python train.py --dataset="simulated telescope pictures of galaxies" --image_size=48 --horizontal_flip=false --hidden_act="relu" --upsampling="pixel_shuffle" --beta2=0.999 --eps=1e-08 --one_sided=false --adamw_lr_other_params=0.0017 --batch_size=128
Rows from block 8 of a small segmentation model, named by matrix and row number. Rows with one number belong to one channel. Each number is 500 + 40 x the weight over its row's rms, rounded and kept within 0 to 999. All counts start at 0. Numbers have three digits each.
After each channel's rows are labels from the 100 images, of 14976, where the channel reaches its highest value: "responds to" is what is common among them. Only what is clearly more common there than usual is listed. The data: simulated telescope pictures of galaxies.
# convs0: first 3x3 conv (model.decb.0.0.convs.0.weight, 192x384x3x3, each kernel summed), inputs 128-255
# convs1: second 3x3 conv (model.decb.0.0.convs.1.weight, 192x192x3x3, transposed, each kernel summed), outputs 96-191

convs0.153:558455501512532476562511527480532533505505503498542495475506499525480483441488542510497494502463520501495489537444549473472441489474505502502476467488537499502502441464528477492484490509508518536460470471440503470516425513577572451571487544495446552467530437571431436482503464599507492555544538502546392484568450522559563512575536444492500516548467452432505492542519455459429547560461
convs1.153:507592451427417527466445549425492495529532501473419601491464476495467458422482490528540475534494495501539512507513573531468515479528470548550523475491551547414474534458473474499471482508513445488498487499480512443512440467598450529459475508451469511439487544475502483549468493480538484453
responds to: ring galaxy; small

convs0.120:505479565554469553495587534481543478475478503499490509508435489503425474483530523520527505534494487537483493539481519516498451478554487525496463413472552461510449475496473498505521484494489502499502514502486452549563537537490539512480414534527501504507442504565471445471458484468442534579494381484504432472480466507495501525457458415432508543522546515478573434542577534534439531472519
convs1.120:525440488495488452546464491501477476384469471501473526512551394551488423527496484445545472514442520531485470493506494530539504524544449543512464473548518546476438436510512484519451538531473459486554464454454461543530457458525466577513503497499559529485505531571509523488514461495465522493
responds to: merging pair; flattened elliptical

convs0.142:558511585562466456463514518485493519483455486516530525532559533493508544479491507477497538484515493510503512459541478475511497485466481464544468504512521554505475455554483504506501534436494448469555490464577550439519523506420475456477532449445509564491531555505467445475443532499501435457602519529633437462461408613443508496494484440448485452550483478425481505462511520481502445509546
convs1.142:551516510449507455553599521420500464459415471454531512496497451491521478480545521485449544466475465494475518485541490553544536536471473448473508501478561462505522451520479478492520473438493502502467514515473420518411466604519468523556512522498549478527556488436529479533573479508473510487
responds to: irregular; small

convs0.70:458493420509499466483506557482456479451539474486469486479538473485489476465481468511510487526514508503504491510463492521492447512542471495488516527478529520529499497494534472487578519510492526447539490525537476511584482507462422529491530481509532446574545561580570540597510498534495558546468486546499449508507618480503589491500535412468486489458579454461523539529515513552474517567510
convs1.70:444512503463456472528517489629547474486530473491527494524554545520493499452501478491457454517506472458480506585442526484443450535465477578490495548542472558549539534551494521425517468506513535470421498460505542539488543467473489533418512479509534460479473451550522510457427524512446547576
responds to: merging pair; flattened elliptical

convs0.175:503534457509535552501527521529530499520485461515470529451514484482521513479474496538514525506497448500480493476506524488493462429458492459513489432504506519485486458491497496485513427493457518513439524563574591521530555564458514507522485474572527525504636471548460540509512541489569476515493487519666422493419464491569454520512489472528468512477507466504507545606605573557518468498458
convs1.175:531506548567516509452526552470444548561481499491439567522499476477448457530550434472436584439421493514509520540552467537466530528475540432496455521507531401527520463524518462431504453548505546461499513556510489488410466575487522526521515488496509518534501514431590490535528493500536404516
responds to: irregular

convs0.21:458493480467452494550483514537514529468498483529470458490505505471489460530493420503490543470511546517515540491457506515508477461476455478538472553537481493485519488475512509474484537485426456446566392499565518567501446505550559491462525529488402474538515465507562484513506498477551505436520534464407458442469427439494567500489446490474467518469547466474565578614460515495474562536389
convs1.21:437440486445488520570470464497450510452534480488585434448541553480453521459483446461446505468537494516499505447579450552497483501518536497512487507502445497516507513501441494452527503485478542524500501494514521497490470523483529464528506446482514449426485526524506494488509604538540488481
responds to: round elliptical

convs0.101:509458531475513452471524463509489436501536499524485521429516513500475489419476521538490513503472558513452509504471481498511519480538472464505497519543491519515494533511438454515496479481442457530429536516481536346501435485460499481567488493565541496546517489554549553528488450500414439432520500491385521526460530486506472505477570507524475507525528498447487553517449497491527494481591
convs1.101:507598463553439467476476475493534535490468528523512462499490451586508480525490501503562501485444516553494506571483481492606449459477507508478458468430528492534569538509525498436503494535425468531536475450555472527547453452490502483468505491434526450476455521461466529426482487526483498455
responds to: edge-on disc; star cluster; lensed arc

convs0.49:498488486490536512498480515525464506511467469510482497491498513462487480468518482504514496483488450495523495497488511503497495505452518468476500449439488522457555514461516496485540424507468512417564475521493448553525571509525528512438459545574516529540563461517471484471442442446512450489517532501593497538486399501556564518476516465476470502546504446543463477509459550435482464497518
convs1.49:525496566512536512501444449471500489521507532509489430468479468511457543459522438481498451492510489441547479513440487496501536553487436519471528539533539447488505440485455530535450432437476479464478477570457528503570554560572514510481452551526529463509498490468462472495606496560582422483
responds to: winding: clockwise outward; barred spiral; tilted

convs0.57:497499574528533498445470451508479534500468476494507566479571500490542518514479499449447493483515536585500486494513464477526578491508508489485495553530513540482520520575507511498446489469505483470593474474537506433549542522574474391497474520521564529444556457469454492484481504592414445560558527524630497459394470552380492505485455501444443514499419468506507464541479518568526467492502
convs1.57:567466541449529447452592470463431503472452505468550500496528475479529486489486541547426485501496525533478507469513495497563547460566486476501533590478499431463404484487470531466512453506451494451451513507596493474398471543527480512513504543522566557528570489429536469493579512484465520448
responds to: irregular

convs0.81:517510529481517478548528560463487490535483472458488520541456516502491502489474449499530545484504481476532501530455531494531495494482503548469492470504527482495526510493496541517507484556511489540528524500521444475533499484469540506463445522576425574522553517499479511498504537497531506416515600505469486504467511398474563526485482548566451480481566453479491502582427519475544501505481
convs1.81:484535533499500504553463541533468463481522488516460463466489489453529490542517436427482550506482441509483502539576423426475505502527478522529446500526452511505541509508536488423447536482528594513533520460586441499479533415474517471514515458518542448521461535573490530485505512606509498536
responds to: round elliptical; flattened elliptical

convs0.82:477524481548482465552527450522522534543520514524491520537520485522446474524489489503522533509510422477479473477509534482499481438486485512493475425493516482480491442482528523513571431483455544503514476546534419510398532479486487617548543515508531501517565472443443415523478464474582433466538484526468535524577475493483440379416537471438499436413580504407478385496497486553469518579445
convs1.82:496416492479539554446435521558463455507490489512422540559531472544394452406512526469467546516444504501465464599479551505469461606560498538523444504510480535507481471507444547536474566515430538487495454486415541502481462549485533529497521483512510515509527443480519478456477512578485511529
responds to: many-armed spiral; lensed arc

convs0.146:496460497539547487455508450499509521510481537518533477532465543517557502476575513504549529534544478486485468444488504526541492430457496530450457444427496512476513516463508552464540414505497482614509453494533512442574472457507601518529526549560505540519515535546557464494491473466473477441618517571497544490540566408513474551543487375420458438486478513474543462507525531529470539555474
convs1.146:504430438498548519541483517488482499551505580486500613487556486483510453440514557502500478554486470514472495511500452502505482507517443539507513467513447560463505454509520521439447571436456523455469538473542503483429503492428443538529486528529455456507496433581460463471519501529486623539
responds to: star cluster; lensed arc

convs0.129:512452433513558518458522513453507477485520532524463492497505471488514487472456483521500541578462431490510492494477479472517452441454513523459464450506492543472550502531524500512527510506504500461543605482487419504524489596510515552455528471458528481516588499504512484491493494557506462458491461574559516452426589415427500539459442525489514557490472440510503549422552442445577469451488
convs1.129:507571472540470544494549488567450501449495470552437447559482504533556478565454445435496465485545478552507504499484467530533506492497543471506482507556544533505499505522485515437461512461500494477484499499494498537490539434508503493446497503475486468525511564520513491567457569488517538603
responds to: flattened elliptical

convs0.104:529536544520533483537432520509470435478461493514572480505515482497540480513546560474528528525479488514512516468486532451513476508503496546537484532515449479526516476541533483469493480537548501451467478481519482553582434558483564567542514579508490479496498477471555426515486514462586489471450527523463455493497569518481483478440524576448468540513522577491418504553496553469476534468557
convs1.104:514486480471459471563471489570541550499453488544477458494482478467515520480488483486542509452512491540521439494497523515502501484561517580478476560454487512549524483536543502480539534479468470544466520495492491502544512405503490515488494391510574453490437444483475513485465563571522534555
responds to: flattened elliptical; lensed arc

convs0.100:511518441484512496511480433496468508487471524524461502512527523559527463480487505509520491504577488485503523470498474545490439527510492520456463479497482498532495523509513470468445519530536522479493449502499493601432541492412485504436550466581462442506513516460421520581531498519490458525546384473449444620607498454535516490476482452518537454468524489593507522520464495536501475427466
convs1.100:591447598564464453438420486446432476477489470500487564523448479498494425515610485486521564505388483459498509509487519561477514503417523585482467488493524544524528520512466532528491516550455437564479466493518460531466506513480499564434448509396496538465447476459483531486470495551523429466
responds to: barred spiral; winding: clockwise outward; winding: anticlockwise outward; edge-on disc

convs0.105:496532470485532543545494526477472456474513468484464538513487490550554493483502512478552548472534530465535538511511519512522476473592483548502408506484545447505448477516487489524472464525483473559455573518427488492549445497470545547504495456543541398555551502510474466479461471455489473474465553419347474565537523449443481560408449430526506530496505522496537481517575548522442498518450
convs1.105:534457492536502454479623421513470477503495482536472486506581486536523476548544546521450462468523465542512549488501436552526460446501501572518521552496486423459526610546542445394541536448470472457536493478540461534556418509475500472534496530427521498450430509549484559513512473509522482480
responds to: flattened elliptical; merging pair

convs0.72:443487470440499488481490438495463515464502506493529511525494537498508490550521450503526522493499490528462476530532501476509527491500495499477491444527484470494466472505538467500451471462454493514497433509529556416492436455538546501527427513452499535466439461536497536546465500437476486442504485626526575524501485441485498499536560536467552514510425572546563458541454470501506538511404
convs1.72:568433550485509478488496493466451546558423513531508502490522504509523455535484511493474487559504427557495468516473505454476533547441478546530465453550519469464486502573494498492470577461460506420536486480507481532604517498479497577440542463500512530596501532580483526505448487540424463562
responds to: edge-on disc

convs0.96:475530482516520492516513435545467503495507504506480513449475509479539497516485566549519547561556503477495504517515505458459485471518500486522513468482559503449507497538512545470444528495428495473457570550527519539529442492494488523522527495539439443559414534480424508530449449532520470481569398545501490539590457502527478523299534443504503457529480490486465539510538521547540523489445
convs1.96:518453500534486509545516496476531529444529412484522522517531483547519513558544528488551526499475485479458571569388536585500456570523547492470534542487517484514462469526535493398519510536525526528506496436428513497504464473482528432473537529441526438546470537529460485506485520516444510550
responds to: lensed arc

convs0.67:490492518412484488553489511512519510493555487547480471536550495482510538480494541486478527484416549489519525539504537503479487535532507488525496509534558518533497501508520556484448420506503534515595605537528474487531511433552466492530465467493540469477538453571472514514532476567549511511455443533648488428479563443489482365426502436452480490522457556539481508518534459550420526508520
convs1.67:502444450482559523474542557481457509445509518546540501509538505536508537522462519498428467506450528498503461515509486468491523503520524537523515513549558585512517473494527563481453488431486551540508480482481555492488561460497479476549484600453496453539468514543468526422554506550499546486
responds to: irregular

convs0.123:547488488493526519535523583464517496454555494494399509477467532504445544548452439541543547552512503530538517488402510495458514560462476515503516506534514470507516546471440499561518460533486457529464442469519497431457530499459508521420482519546448504515508467545455585444450445474438441443425512479446545386388499430471495550503482515508524505460510468507570487486598466555515478592528
convs1.123:563425535525458475505484541547518536497481507523523477497526527579449476523439449507517449480596528524532465460464459622554419446473478447501503553479498486501491513575554497403479496531526606446560474550521523534573532498548500504495504457520473485508523514545521482571474496421496413539
responds to: round elliptical

convs0.131:510522381482503495458481540478537487515571490487513520564473514497520488532512504513487473485505465499503511508533491507503478471497522523497505426543516497475513536548501468489538465475517546563477432472476458530457494444521468499504534637454528536516567495444416491688501469487512462512536565543474506611490452515507480449508534516460469468586388479527524530462553474474480486543533
convs1.131:471486421483432479467498558524452519526528527453562561466504530502567506493520492485523480473515429504485543536504540597438549485482426458515504460501483490477501526501456471621512532465431522479490490526431506481563516473522493568491403491524481457514482452425478465475503528520505470492
responds to: noisy; flattened elliptical; round elliptical

convs0.189:534523462488502510486523512500472528497519477488508491512518493489497469462505472500468488473478519474439451525552530456525524462512502480494466480473541444538453482563495510469498420506475445538496411500465479401529546505533501535409552451501437501501496506478501532571415559576478559482503536610450570520547468421537469443511449512584556582544504454630491500501511481541519503517529
convs1.189:506497576529449509431480446444487532499483529525502571502508475491514479547555552488534623489428481483558478501466465459491450500492505508526498512476473490551612431475537447447598536573468483501545534500499495501431506536434502475450470528529533471558520509468481457517435473495529524529
responds to: many-armed spiral; tilted; winding: clockwise outward; small

convs0.59:520494490503512487526488430452483497525552561502534529516449459586507470549476457465538513518485491514477479474536487502588491468459484476484455468526532467547470505502513453431420497523453471496532534429521511527443445489444434551536440594516559441507511569476479499439432505440537481545514523478494511509496477445514529508523510575468425479483527449411522448483488459497528536562515
convs1.59:490514484467544514491430457551455532453542521535601520492511554505496528517500503559453454545500446499440537522486470498484524629504531515482555489475412559450473485507465507462493447500467489460546439449479425515572445588421495490392467521551518530488584451492514460506512547546471570478
responds to: noisy

convs0.34:548462567501475471492496489545501540525492555498462478521490548519514480508540535543492438520569526482435480501527494497441474478509475494474502424438544436490488494483502485467511485487502472569530527510553498484593501416530526523401474524540474443423464459504441462515438518470442475539510445465438515497511452603512501490531532529565430498464491448410483544545450514523514480545486
convs1.34:490514383474515491544459497527468582519533488480470477536486503486515477453454513486464438592526488527531527629522516513448508546532452470488505480440567529521423501536500569453483533508545480498506561457511462522528464429547508518488535482548465525565512514541593439446453500445469496423
responds to: ring galaxy; tilted

convs0.99:529492458451491546503498501498517522463493520462495525493524506514512529534510524495511514517561530510512506509512499460513506517501542466504484484494493487525490553522475516490535473518510497487436467464458437471498535441586465463519524526444455498510529495520470531541546539566604490551488470528472466443465372539552462496434511531464489515453487510511482390509540479560524509497478
convs1.99:466412556470501530545545517473504457470499489497530446425567485481484565444463551479471428482534537554520486526519481412483458497437488489487486460484494548494427543439553456525511549542553514451480530452440532505490508575498561565522515478516578496544448478476447526435503503486528534497
responds to: round elliptical

convs0.88:482542506570509454452482490536430522504451493456503447421494514487477482495452447524496438515511500487519514427513468474491500475464484426487524546491510468456543474503516450563493540500466453443366582469532437467415534498478464543467416530544483426493623486515522482533568532546480463478508501533371561565504549458469463635488501521477469575481529514542456517555477493527496434545535
convs1.88:450435488540571524487520542515477520408588469496436518479514509501537527472550551494466487501524506494559478525446536494541461519503491525419494474538547500470489491488463518559542549537457537492513475479489537553540454491412478553450471486605466466572494480533514466506478556481456530539
responds to: noisy; lensed arc

convs0.113:530490485433499511556476538535463467398480486477505451425537517501500542488467501501553517527543560476497500488526542551488460492475488524512426496526465460492494573570564545467490542498426465492473525525513543535542530533501543558529466471605450496540521495520444536521447515591472526500585516531443549534460462446532537461437485453514491464483552513469495515526512518450508513511450
convs1.113:480521446502460458527437468545532545540503499531445465504423485531498483567431473510515577557452450403522455547481502486581489518506489504537536503461500542538570537485542552434538474423459525470524468500501565516561514441481503452464532457445514466471440461497509525499462484537541519520
responds to: winding: clockwise outward; many-armed spiral

convs0.172:539507557533573570467528510526491524483555483486540476499505494475606474466505502500491543495507553475512460467518527480521516517469513550536498550517438551539442503542507537520472542465485488421594536492553537514533494459517496475451432576463523496471463463445473497408396473482532480543453438541506498466464488514499441496461441508479494516537512527461470506539490537482459511476473
convs1.172:528518525479515530477607561484522458464543486494491480514517514520490539479423476478478490466437514566501577499475524504548519500433534576557532514484563436527458520537459478561476443557524451515496531448412413490506531487541523464560453498497536546503518482548467490523519494434502460495
responds to: irregular

convs0.143:499471505497514465465477521474529468479478467473521540483546516487533501545483464474505469528518500461503476473543522472539546520543540546499508522553501512481539487460549532488446523558486505375455539479508461568487493502507482446581455514456515509545444432514560535399478527441473444474492485409485509449462413534509409527395463533432480518597562483507572527523436502500442495480516
convs1.143:454447498502492513529538532501531529464419556512533486467532546461487468554519415506465496434424482479520486492528481439596567473472576472527475495494484502518587447511477472588541452484537481444549510558436494473445524518486510489440501413491575507424502503472505527567471442421501495473
responds to: merging pair

convs0.14:539465511527487574505491528544474509481524469540510522487474499464502495507487545531498526543583512494474522523504501487519558509540458510542521493550531500496490502574539519484521511471519542404538478487552450430473508438518580597561467435539419460511501482528512398508551434499537571476504490560435516529415521523565487461540503547496379508466411505452479521483490554501468501478550
convs1.14:542466462491537436486474477523472605489390494529474480520508546466433503471527480462527413516572521518503557562477500449516481571490486530482482504480465563522493534516492598495487516497473404544490497521456460518492569494459563480444497437526459529524480522457465544524496549509523514475
responds to: lensed arc

convs0.15:563461544567467498574499467499478482508514520468451494464445542513439495543476516506503565493478516482482512507474488443518481482520530504501500512512550512498435496461493497515433478540499489458488551382507451596441496444452481464395369510463508546371436527487400526514447516447467546540517521477435501519570455635441412570430494503554551579513508520551534539490529511443535518477516
convs1.15:447538437451474551493523483505511452492606497505557533532478577466519537456488508498535524506519461503449490443607537578447538456549529500523521547515525455502500502476532525484555531485479538582502514530531547555433465490489457506471523609515501490412545533558472504495452543497564543527
responds to: lensed arc

convs0.169:549512482485473444486512495487499491477495534496561481524553491477494499432498532464470492487512486484442455504518488476475494487478475485508447474531541503506434510499564523499484525464507469460472512507438542438520501403532515413507479482439528502497454517513446561519493578507552481560562514557497561524497492476433493496532496582626497495553510551597470451519530478533509443525510
convs1.169:526587553480443554471511492475486455501565527484482467454532573496495557504480447553476470544644496504476502574451461457494538479521530529525513515487456524503517572472523521413459487493510486431552546535554500487553513464582536536445542489519439487416484556532546525528422481506514469477
responds to: winding: clockwise outward; many-armed spiral; tilted; two-armed spiral

convs0.86:524542489494505494524498512483454469446497539456551458455543488505551529591476488541493538539471528507488490511473493476540510416520495502481446443498485502505571517488470511476565521483501504511584507567518514444453409474503513443583469541451512528504439428493543425518494530436509497467583484521489468508653559461417527530493553495425518502526561527388456475542557534466559502584529
convs1.86:520484489550466507501444513604536464512452508450438525494596453509448477561499474499480570491511569523548481501529485493568502515472450543564518523457529426476538513467461459513525465507538559469551556464534462489467521490462492549545424491507502459490566479497533482531544490503462484569
responds to: lensed arc

convs0.174:588478498460494535563551498498566495526473476476532531477494469517571482487526503498553563527501470524491543538458496496509500392507490504567437420580448566464537467549500486488458517494511413499487435488435515527491459585478549453484484504539491513474488460439437647556470505432551542567567482576452482528530492470554506542549425441488490530538519508488564519541554428538461486504440
convs1.174:522588583430516493507578569452473564548481498512415490498522480482538524467511471449562512518549533476538537479592488536539450504511539514516479526463567500494530525498497517439526470567491484538489469500513537532470475447478558504455485538434466462445468446477512506518501548558507531423
responds to: round elliptical; noisy

convs0.8:513505481455539490534554479497480471564446543514524510558529529460506535523474472455465480485539476504453484519528461538505514471513459494482467490523495507495496556542500499511483507448494538449541556533501507405506484507513420471463463481513481509466375491543435473459387510499444430514446473508460393494521477412431449538487504491547548488493534470526493505477457502423408493480485
convs1.8:510600480562392398412499499504478459517589498509486570543485485541447520512525527500529583522411538508467513487521514525432502477490443439530521501540488515540503522491531466447509407594519475454503441467550517524479456432470489491479480527514539561492442589462586508492481514587492587462
responds to: lensed arc

convs0.45:487559511432501485479425460471452496539498481526517495523519523547507499520449443522475550542482450516492503480492542533496489496535527515494604466484526514532510570506486535475508494555542534582449484496614584484513467444534546448497562511557482467538458574520570462571478467514540542500627572520470523489595593401490523459510515451467488456486488530379545526490421480428523560562503
convs1.45:503479484562548521543469525496515505482528563501493553557465483527526463599529551484534541459481419476488432407535486414518497522474554486490442467553404532506541501468580435458497538479536437447449463510550536449430515467519509517526486477577470524489534480473528537514480488502448528532
responds to: merging pair; star cluster

convs0.54:569485466507477531557541555506479513476547505459503488551474450451574522514508563517471561500483491473492487537499468514484509411508446505530467483553555477519511528493511539484529480488503476475512584523551531435463514468529538491576477591478520600462482488495412423465469507461562536491547526540447452533483558461473567480502480484449463473568496490459489510528496501449423555562461
convs1.54:463555516458433495489463519476476594532486449537412563494513464463506535513497531490514513534538431548521554482558503508534512433499442523471475452513531526493522499497469450507518469440512528526530493474541425484483472503506481567414440371538458463513449534455521535516477549534483461451
responds to: flattened elliptical

convs0.13:511502495467496460473495460487514478495505501504502501545524452495544504498551522459428467470492502468521495481493456507530620500458493496502453531503496545474535508514459503528526390467489533462471488505529496451519552440443586562479565560570484417516612456438515543466506553467488501581471479478446532612565476513489450507431455488490427475502598467520470575612451501527555483516495
convs1.13:499489519502496489511540453503506518449549479497540521452550464562470455516536420456572494432496553534468505481513474538553456530507542546468490558485462546478477520486455498442537527513453483470508456542582519538485466453543475465452547538513473498468493496516496553541467460456423488483
responds to: barred spiral; winding: clockwise outward; tilted; winding: anticlockwise outward

convs0.178:509458600517504498516483452487490497438502444471458537440480539488452525520448449531532533512493593535510465466468503491502550457455459509502502540498454495555473491533484498471510543502488462491530467496519478513527487538461549521514510611564461423464592436467467485519492469501490485560487513472456433483465523601540503562559502508490477509461424468416487468526477518474508528513462
convs1.178:457609452491458487523437457496449601604511532498570492516572512430485454438481475521595495569559544441496569482505476513530475493519444498556407482481497433547476482567506506530416464544505494479471602529522497517573530525512463494492511444533498535502496510487482499528527518478554458505
responds to: star cluster

convs0.132:476499535492492463491481507487503470456532482497534528469577495551567514541498524474541535483498482520528541527506479584506576555536525480481467590481437517484490520573494499461566459496486476437532520467505513421592527464462476508572470497466539571529543439523505429454389503481495478464542483528560496458465458609465474465526465445458486463533534498572510583486532470547503508554460
convs1.132:528457522498597526445540478554485520454538469499498548508444517487512531482434481484443502433446521523550519487504467408500511412539393531487476493470512483537534500566462520534526448517490541549554498428498545550437505586602529445516554495509542519564464490495549490500513450505507493516
responds to: merging pair; lensed arc

convs0.22:553511462476511526521502505495468527516542489494496515520541512481494522463487520495530508434494420481490510509528498455471451468479520475521492445489510525471496526532455500544537477519434504459597592452494505584452514532441484420566469497437495453487495506417555466460410524527502498451528479533450573468447474538448447445449424486451479519449470504582508510523492515439496445474510
convs1.22:533512533532567456505554561521508440452511470575493513521474434537528522500548534533447428507510522553490479509505551409479502550509563521462562550537438526510457505492504538507527425523482427515517536487442472585392526551494514520536460554439539542486512558528465514507527551522517555493
responds to: winding: clockwise outward; two-armed spiral; merging pair

convs0.112:523550439525540528477500514467465475504527512461504478488528582506550515531442441516479499484580459475490522507496465510449526454485462477460490483584444512506503496466537479489515534537513484477419569411500545413503449475500496555553505556537396496624455499409499549409453492487573522482508509519466513498526566468502477477460603451503460474507510498459486504473437495529468593518437
convs1.112:556543502428557500493451486471557536444486467465484508524476430537496416537595501521456537482500439473520463469457522494475463560468412501481512408458511483525454473525471489519493525512530462440480490555513447504542538482459521516450467475428505484503554451426513474466554470516444528514
responds to: noisy; flattened elliptical

convs0.0:463499416568506496434532575499471525464531464506501506492539477492417534537445492539556481468484513478484502507494543516479505480449513449454496444537516518490483434498518451467536530502485485530508412549513552590440486546501468434491538575591504590504453454450517504567563525472585542456467556482528456520445522548560537496527471521493440496458480464460462556437570512516480474561464
convs1.0:485622457461459425551402477471514524538478478535521447504491526459491529533592493454502618478462510461503498500493447490505506485475439445447482427492533559573516473527529510429498489561481466493506474567542559466489454446451522498454505495472487487495541445464494571398497521557530437511
responds to: star cluster

convs0.3:563513525489501491488547531497527462467497452492501483458519497516476522473481520502521510520489523450501520554487494505429449486520480503509524453503488506492520473444485509462524531487464507482625501450547524547506462443505587454594449619469544446504498488427507448479459518553478484427467436415503401446514442496384452600416520464486475484531500528438505547453527547489455466536506
convs1.3:517466384492458529514552551447609477482508500511602455536473442535468495554532460494498521500521471500535462461552526485510499476472464563471509522471531456522492504533535472526485511553545491523510514542461480521500550537517499493533544516470572521463539518521482577481528454479486484485
responds to: barred spiral

convs0.130:507479447514554480526482546526517522488449508491541512473491495480482482483528553503498586519552489481457511485469502549480489483491509483490481490460497506533485513584493468513509517477460544377590507509509422494476523536455560539497454440501466486507575537603513587508447456500531508473533519441514543498556490459521607530512513437497490459502511526453474496537547521499524530508558
convs1.130:573380461413521448489454536474472612500445513463504505514479455495510408512485437517546483474531526458527440499478502519501508524486551492504470523518520456477511462515545525460485520429466467608516535552512536532462547602576505474533537511457541450458569487524470474518496487455514444447
responds to: round elliptical

convs0.27:472489526534466466522439504517514500443516493535474463528505474548500464478472550532493475541563489547488447562481512441496490463456499555465489548509542530478504476506503541478456523475500503482504516556566447431532623518497453492513497487514504496477478482556491457397443501390472458484451464568444504541436448415418476459425526641521496481514422420535540468486486472609535504520458
convs1.27:517575532503536534506479426532465485497511541553524457542505520513545530414431489505473491471568569526524471459495501440505535485562539471515499513520513479503499498513484490476479430497483276453474550496543419548475509512596447505518510503546480512520527552472502460528520516502530440538
responds to: noisy; winding: clockwise outward; winding: anticlockwise outward; barred spiral

convs0.94:467541470543495463403531419543512582441486516459488402459482576467511499439437483476535499489531545455527511470464452436445547443466481449532479464531522444481512481464449490499497513448362420553432489532569465554521570529491562500449576537467546471450489503431472504498503562478510498452466483540466524518536469540515517540524453482496499534504457456479512534489503513483549550501402
convs1.94:541495457542506468455501446575517557478502507541541535457450485473541515540531562471505507489504510444568480465520458543471443431594469457484479491475478579539494535472503446508496494505449532489548445407505584503512507427452482501432484514493543432447456481426513576494494524403522532437
responds to: star cluster

convs0.40:426520513447500457503474548437517490474558497542538414506542557457488496569511518491451548539503563551535509551508519505510560601475494527512515617562499535509501518547471535495501474499498478420539535502534522515515558462527504524519472473538477457449480485493399518520533481513446559439520499556553505529483493461489544469425482521488440455465558468498480559518511522542479448462473
convs1.40:530479440527471457427615490488509502517476486456505441474417543510499518574480451504456521440462504478516543469489491538518535496456654507458521569447520536463481495500560493412571522449546556555447505523519415518369534509482514455496510567439527489512516508487476568501514508442540533478
responds to: irregular

convs0.83:503524459526487485501477469508560524515463425507538547477456482505451536469526520499473506510523453481537562454504505543527460459551527462486476452532459480516539458525520535509531544502510476545536601510520428512528509548537524487476489553479491484459435486508544406463536519553557504553479514508479494510456492579467499484521531503516498577495506502534522531548534478521548553462470
convs1.83:504413521445510550577548473564522463550474508499471487500496549478487557529494471524479498494443521495490453547532464490470507508491558555472468491451489501527486485461501493488522521429461521478459488528521474521480473494515483485506498462465479548512499457430446531432554467460490431444
responds to: flattened elliptical; round elliptical

convs0.150:506479519499466496439547520463500451516469512524508461502538487493514520527535468476540488513475515528509483529525468522524541490499520492491454470510468486490469556479472470469530496527534459411466532519547507278530516473454527562485549544484506524469536478513466562483442478478419548423501491580512500493356439422483551464587512619499506545459491531469448518492518542536566496486404
convs1.150:530505653533532467474497504507474568527434528530499484475480524507476545542498456489504441509539515477531508475477493483580533526516521488506487495500524458508516483499512580503533521471499455434538576563538428521518479567480492511485517509482501477498501586551542521588401502490480480478
responds to: edge-on disc; many-armed spiral

convs0.147:455521508537508547498471500478509544537532488532512508573519487498495459490506524492506521485527498495498497523535525532487462542472505481479539487489528470524527528473497480508476515504473527417531512496463515380550411518508498443446456484444537425421511447585448589509474396448562432485497531548574539442503603566450570465422519558519520564498422511429525425417462504485527549480513
convs1.147:533485560448532458496516488405516586430490464468557495489564448515497465451412498472553444465482595506457477516518519501526498486488526437487548483484527442503427520558535466476480490551487463521504487494466489485461535598594529467559519551471611514527561564548467487526559527536497485481
responds to: round elliptical